A small sound classifier, trained from scratch.
Training: soap at rate 0.0014, held-out accuracy 99%.
Data: trained on struck, bounced, scraped and rolled objects made by modal synthesis, 78125 training examples, 25.1 epochs.
Rows from block 11 of a small sound classifier, named by matrix and row number. Each number is 128 + 32 x the weight over its row's rms, rounded and kept within 0 to 255. All counts start at 0. Numbers have three digits each. After the name is the row's rms in percent of the matrix's.
After each channel's rows are labels from the 100 clips, of 14976, where the channel reaches its highest value: "responds to" is what is common among them; "loudest" is the band of the loudest frequency at the time of the peak. Only what is clearly more common there than usual is listed. The data: struck, bounced, scraped and rolled objects made by modal synthesis. In brackets: how many of the 100.
# conv: pointwise conv (model.blocks.11.conv.weight, 256x256x1), inputs 0-85

conv.7 088:084175111105152116108181153128178102167136122160111106148138144139133134153115154119133138147110135101137154090100123153128170156139098121181136173135139130148122118101103136134102112166135164138167160198138089096108187214120100062120133150095126157120039141
responds to: small (94); bar (74); one hit (52)
loudest: 500 to 1000 Hz (71)

conv.230 106:154087097158092099102076118185111122183194105161082105083128080125115153142131111089112094132142111149139141143141158150158137120088103135093105049127138115088082089095110132188187137142167165108120124094140184111109133106159170127137130128127163092087133100
responds to: medium (100); round plate (52)
loudest: 250 to 500 Hz (58)

conv.161 084:103182111138108127097165159153196101095138132152114054104123138112136130141054144133100150147120086173163146101177133082142114035150200098069142165124057106137065121160150169161107092118112145098151068152203170161167165111126119088196190135117193143145130149
responds to: hard striker (100); one hit (56)
loudest: 1000 to 2000 Hz (27)

conv.44 090:140108130108103128146116139139126108078185097120151107134079163167115122148118096092094161187116167167142087094183119113129085140135145110085090056149172097180104138135167066108137104124161162171114077071126130135170101127106148117125155133165203141110065165
responds to: medium (69); square plate (64)
loudest: 250 to 500 Hz (51)

conv.189 094:119147160047121124120180115132162097115150146085100105173070127175113124128170167151116106146183103167149078116142143116167108132221153140112103119173157225178096195151161087162138079089136124144109154118145170166126130104110113081163115128175089109151171170
responds to: scraping (94); hard striker (76)
loudest: 1000 to 2000 Hz (28)

conv.38 081:167128093145094153093145150134178122194067126105115107175094137115098140141112145105146133115079100181089154077142120136134094085062157101065152127138177130114109134150111190114163174122099168140159111101158162091144066054129169127137132104187150080161187134
responds to: hard striker (100); one hit (69)
loudest: 1000 to 2000 Hz (36)

conv.207 115:171223125098116123145109094126110185115135028108083190093188092125126053097166134125106141120118136219068118191146121081097136153088119159099100131216147166137140123137163129116110139091183174109088088176210138157096105136144152091088137133121136088149204165
responds to: scraping (100)
loudest: 1000 to 2000 Hz (25)

conv.179 101:104119182116126114047131123081145065156138125132128089065100163121121138096103143149167139117098112151159152112112091120105101118160141101128124169100202140183121164160169112159168104097188102142123173101111089176154117143117115129072121084113158112127092124
responds to: one hit (62); ring (55)
loudest: 500 to 1000 Hz (56)

conv.211 091:089171092179114162136131178082149121203157123107130104167155132114126085071115134065140103143144146105163124134205124113123119123103095160136165152153093130145123141226119142173110127140121159152163144131152165141136124166116120130044106141133120137129102192
responds to: small (78); ring (57); round plate (43)
loudest: 500 to 1000 Hz (67)

conv.216 107:085189152132095157181088134106081171175142070187153061154122148129129138094139120140112117139174144122150123148086131189156131135132073128126116090149094138191074140091208141107112133127179135108138126126175128123133125123134080137100157104172153124167135116
responds to: small (80); one hit (75)
loudest: 500 to 1000 Hz (49)

conv.181 089:130082132174166148082101157112152159139146128131100122161126130125120136130125071127143092116171164082176090184114125142155132144167161140097145172130159113158125077113115134166130117078095165134146143173148139126172164105163132130152126132125126096139130111
responds to: ring (98); one hit (53)
loudest: 500 to 1000 Hz (48)

conv.174 116:119120115049152088171142142163121180095077032069098142140152121042078119191127092116108127131119129127146109149100076152110143117118161135157092074109101121159127161076163168095123107216160122129120152112178127076086151173123186158121108150118138125137172102
responds to: striker: soft (100); repeated hits (93)
loudest: 250 to 500 Hz (46)

conv.29 089:135100125117117152147093068161154135143123107193133092121151188142057101102103125109124166098118112177125141072173062116138140104181101082098089138102102148175135122154120141070176146153181146127126118075139164131155162103129137167149106173126144062128108105
responds to: striker: soft (100); one hit (61)
loudest: 250 to 500 Hz (48)

conv.133 088:105173093165139121095101110137138108086158125122121132098152117146145133150100133161151142167136139073171166103158180154153119190174111116151146084137109085157149125096150077137078160083129165073137106108155108156171129059131137134144125125155128138123139112
responds to: bar (97); one hit (48)
loudest: 250 to 500 Hz (42)

conv.204 136:182149162101135123140020139095190111128145152141127108115127078067101174137104097126126122084135123095134161131128204143111129098124119130161159124159144159141106130118144079105169111173110111128122110106107111192128167142100072096118142139138139094197147107
responds to: hard striker (100); one hit (42)
loudest: 2000 to 4000 Hz (34)

conv.244 090:101132147082197166181197132145208111103139151148130143117187140121150114141174127148155119120120051088134038103121151098166088128139071140159163050102122192080133147159137199124087178147078147134151139085072135165148098077137085106166095072117135136145130149
responds to: hard striker (100); rolling (56)
loudest: 2000 to 4000 Hz (27)

conv.140 088:074137167130141108154147108111136147144148109133054049137170126140128146142173140146121122143126086140195141057125114118106120181124073090157145158181101146131155136140147178177142078096090127158154140128205139142197140181165169147098117163152095094185130141
responds to: medium (79); one hit (62)
loudest: 250 to 500 Hz (53)

conv.180 132:140218101116118139179078119169138143116145124255126142145162173112107141148096174174133155117104111067098142113104141200168122116108227132093183133096119153062145153100126111130141117095133156135149118124081130121109092153148141169113139065067126122078105116
responds to: large (60); shape: bar (30)
loudest: 250 to 500 Hz (37)

conv.17 086:133070159101190161142184114118168102129108088147137140134160188130083138127064119075083123154119125093149117136129132167148096172160078133122105120085174158142154128115165196171167189205143145181113125150126089143156170150104125098112115102121138116174125124
responds to: hard striker (100)
loudest: 1000 to 2000 Hz (36); 2000 to 4000 Hz (32)

conv.43 096:082085237122102142073134177173129087112157155166135072124160164149153178096117127094147151136139105165135079144067150108110142131125092154099137091149151135112098111096131105086200073093134122128139117127133096117121171112105143155177086104103106064117148164
responds to: square plate (83); medium (67)
loudest: 250 to 500 Hz (42)

conv.135 101:113129157119103092140093107129134109145182077134157108121158154147188110163189078153105119150098180144134114117168097135154181127156130118167137089148102126097106174136101114161178143152095153106133107113109126189159131123097177133161112080136192131202158194
responds to: medium (97); string (59); repeated hits (50)
loudest: 250 to 500 Hz (50)

conv.21 091:092124106124169085121092116140122144110117084135123119111116157123116146116141081096092134159168148146119135235119172109127152086119089138078135153138188212165124152147114087127095103080167158116157155199120175127151151129132132106121146158113164158125164156
responds to: scraping (100); hard striker (100)
loudest: 1000 to 2000 Hz (38); 2000 to 4000 Hz (36)

conv.138 086:100141094058107139153083096132097101066103118159094084153121079153122106139115167106099135151143117196155138092129153106140219121118112121196138114171142092061122131084165131155185143151144144112110151150076179151158155095152189126213102187091131145169173138
responds to: medium (98); closed tube (85)
loudest: 250 to 500 Hz (60)

conv.18 087:063072073153103132084141086137073159118153152097129115115137102127090071153148173119134144134117186188168103134150145146150162103156138159185164155178084149116151191131127118102123109061134160108119101099140119160067151105113093144175188158134115106128124104
responds to: one hit (73); clamped rod (66)
loudest: 1000 to 2000 Hz (27)

conv.182 094:060110104110120093092151197133134145120113165090157087113156177130158092065088144132123140145118115196143148158169124149100098133159116106147164086160106170164121038116142058162136131149173113148145085116100128074128132138110178105131102130160140158179100101
responds to: clamped rod (73); one hit (67)
loudest: 250 to 500 Hz (38)

conv.232 093:111145101095154178093133132112123115080175135111162108120192195116134154152101135103161092174166155094110161180106155074176126088086105114151070119121170151140088124136110160160121106175139145151122163166118159171121161166198086141098068099074128129163076105
responds to: one hit (58); round plate (57)
loudest: 500 to 1000 Hz (50)

conv.6 109:068167105100130125172134136150104138138126200153164092135133089133100154072161132164163112119160113105185123171128134179109126091146185146134095172156199122142103208141110094140160112128129114119154155107121119118136088124109116161173110182153129126079097129
responds to: striker: soft (100); ring (69); one hit (56)
loudest: 250 to 500 Hz (40)

conv.31 108:188110100071085143063161124134158134145128079183130187181120115109090132126088146110120167121083107089171089118118129164103130166126208119145116142144115130084064079156157111127140128103147164119142102105087109162093110138135098171096123167157139086089105140
responds to: repeated hits (99); medium (63)
loudest: 250 to 500 Hz (40)

conv.255 131:063161144076130105145126151123150200147160000140127125134160114089158168083071100061155147097176098091122136131083113101120096123121169120101099138095119095124115109159142160168206129158161179156130129093149118109130105097175146091113105107095101109104203128
responds to: repeated hits (66); wood-like damping (40)
loudest: 1000 to 2000 Hz (29)

conv.3 085:083065152113135099166154105119140131084120123119069075118134193175165130088096173125146142161096113099123154105115096103103110158148105115150130121099080133115143096055124087099082124169127101078136150143109176068170175125146090196136164045202194150110125160
responds to: bar (98); one hit (66)
loudest: 250 to 500 Hz (37)

conv.141 102:020157174075134153121125129163131102156133101118173109138117101138039099123119109202098117109142154158116183153110149059123146126134114131098149090112157099090162122094124154163129158092162083193159110134143132175161156179114142126116137130075105174148145096
responds to: striker: soft (93); round plate (87)
loudest: 500 to 1000 Hz (43)

conv.33 086:124130130066131098132205165123105120132128081072150048139079121136084207169073057118089126135065160140142130109095149095117121106159138099153106177127209181083175147139076177120119158142134185098151144106132126160129154143146126109170112119134171100143142103
responds to: hard striker (100)
loudest: 1000 to 2000 Hz (33); 2000 to 4000 Hz (27)

conv.192 102:152100124065111085126210136083117191079077071093059085115161108132124110113130093077121123142079066142129118106098149067111151132121135090138143144089124087105196158094054109151128132112096105122085125140110087119126107136108127109102132112064123135126065114
responds to: repeated hits (63); bar (42)
loudest: 250 to 500 Hz (38)

conv.188 112:118250112169111120143091140121081090145131132119212167146126148099121139117110135092152086116080073064147136070089107127160103176121120123136146159071074184190073139132175171177095076155152078155104092160146104149123165113096098100130129188100090053091102112
responds to: scraping (100)
loudest: 250 to 500 Hz (37)

conv.13 092:060097107076147133134097175145129190100145158102093172160089138077105125115136115106165118098100184114208120119138154133169132120014101118139091127146121114182140162085153154067171083066137159143142110147084131159176158081159146110172139117135106138140153186
responds to: rolling (97); hard striker (92)
loudest: 1000 to 2000 Hz (28)

conv.19 124:152126114109119133146145081107119140170143032105141087125118124083139115114103087154129101158163092137161099115117113162119115143119151147115230106063135122107145109159083126128134171137084177130128100124136121121176085097133116113114138148096147231139100110
responds to: steel-like damping (71); medium (63)
loudest: 250 to 500 Hz (39)

conv.4 091:111014106152149128138130131129118156171113133170134130108118087146157146185092113162117125156139150103153109112137140197077112085094063117130079157104106062125172136174142128104112096041075128128171112118092164155118100106149124107176109121118142072143093102
responds to: rolling (100)
loudest: 1000 to 2000 Hz (25)

conv.196 097:186070151079182106165178130152149149069110071142126102163160088132130079109110112169164119135141167142097080179050126195123140045128140093102136129135166107076069128132146141149138053125157165143150096177117098181149143181154154131149111161086142131095139137
responds to: hard striker (100); rolling (91)
loudest: 2000 to 4000 Hz (28); 1000 to 2000 Hz (28)

conv.219 082:062108144086127088099133129165139122111092081124125080144124144167143078194144110124179116051126085110096137118197135082160123091161188073098158152165128102122074125125084104142165159177167115138122101136151146135109144151150099131182124128154118077235143137
responds to: hard striker (100); one hit (55)
loudest: 1000 to 2000 Hz (40); 2000 to 4000 Hz (27)

conv.148 106:093146064134128088166093109148133057069122145141137079124108119087133113140146120098181157155099110165075147096157147094122144100182089201131130123093178120147145112228149090097136164144172131108122155141158160100103144163117111101086147133091103142145114071
responds to: small (73); clipping (52); text has "clipped" (52); bar (42)
loudest: 500 to 1000 Hz (64)

conv.30 094:065179114103112110073116130095172196096155094121125139132115098119116129122119146188157158073119093154145123170161100099141094100168118137126161156166141093114166165078146166140083119109173145147201093130112128162105097080161146137039145158171111161165156147
responds to: striker: soft (91); small (84); bar (75)
loudest: 500 to 1000 Hz (61)

conv.175 087:071096105162126098108178103111127132100120146112154125175107160106181129146124127162113165103124078082081105167109109183105182170155128103106104124143158161122129090130119132074104121103113166118149110122142112170163150171153186100148121083133119128146077099
responds to: hard striker (100); one hit (74)
loudest: 1000 to 2000 Hz (28)

conv.39 088:116156100189041119133150121100088042171165089111145059178156120132131123145158157196134116133144126201139123157124162123146088106133154134138138144173111113109135177100083143147145133177138173160113123153156154133130110071153166152094134139086115070150165160
responds to: ring (98); one hit (56)
loudest: 500 to 1000 Hz (43); 250 to 500 Hz (42)

conv.35 108:119093143128117106132146151142133123122138158162179127121127152156121134142093150096159151106163139169177129118082125063185127108143093126187128145110114059114129201106155151121231148167139116099107141128156153121173080123122190174110141113101085052119158159
responds to: medium (88); closed tube (74)
loudest: 250 to 500 Hz (50)

conv.215 078:096154128160100157152091128103138191146140101069114069150051124184079159097121166149144155138174073101102068190158072136133155119064074165150126131135116092090158146096181129100141134164128135087142133201089178148169169134140145150105129099177184150205141106
responds to: striker: soft (95); bar (83)
loudest: 250 to 500 Hz (42)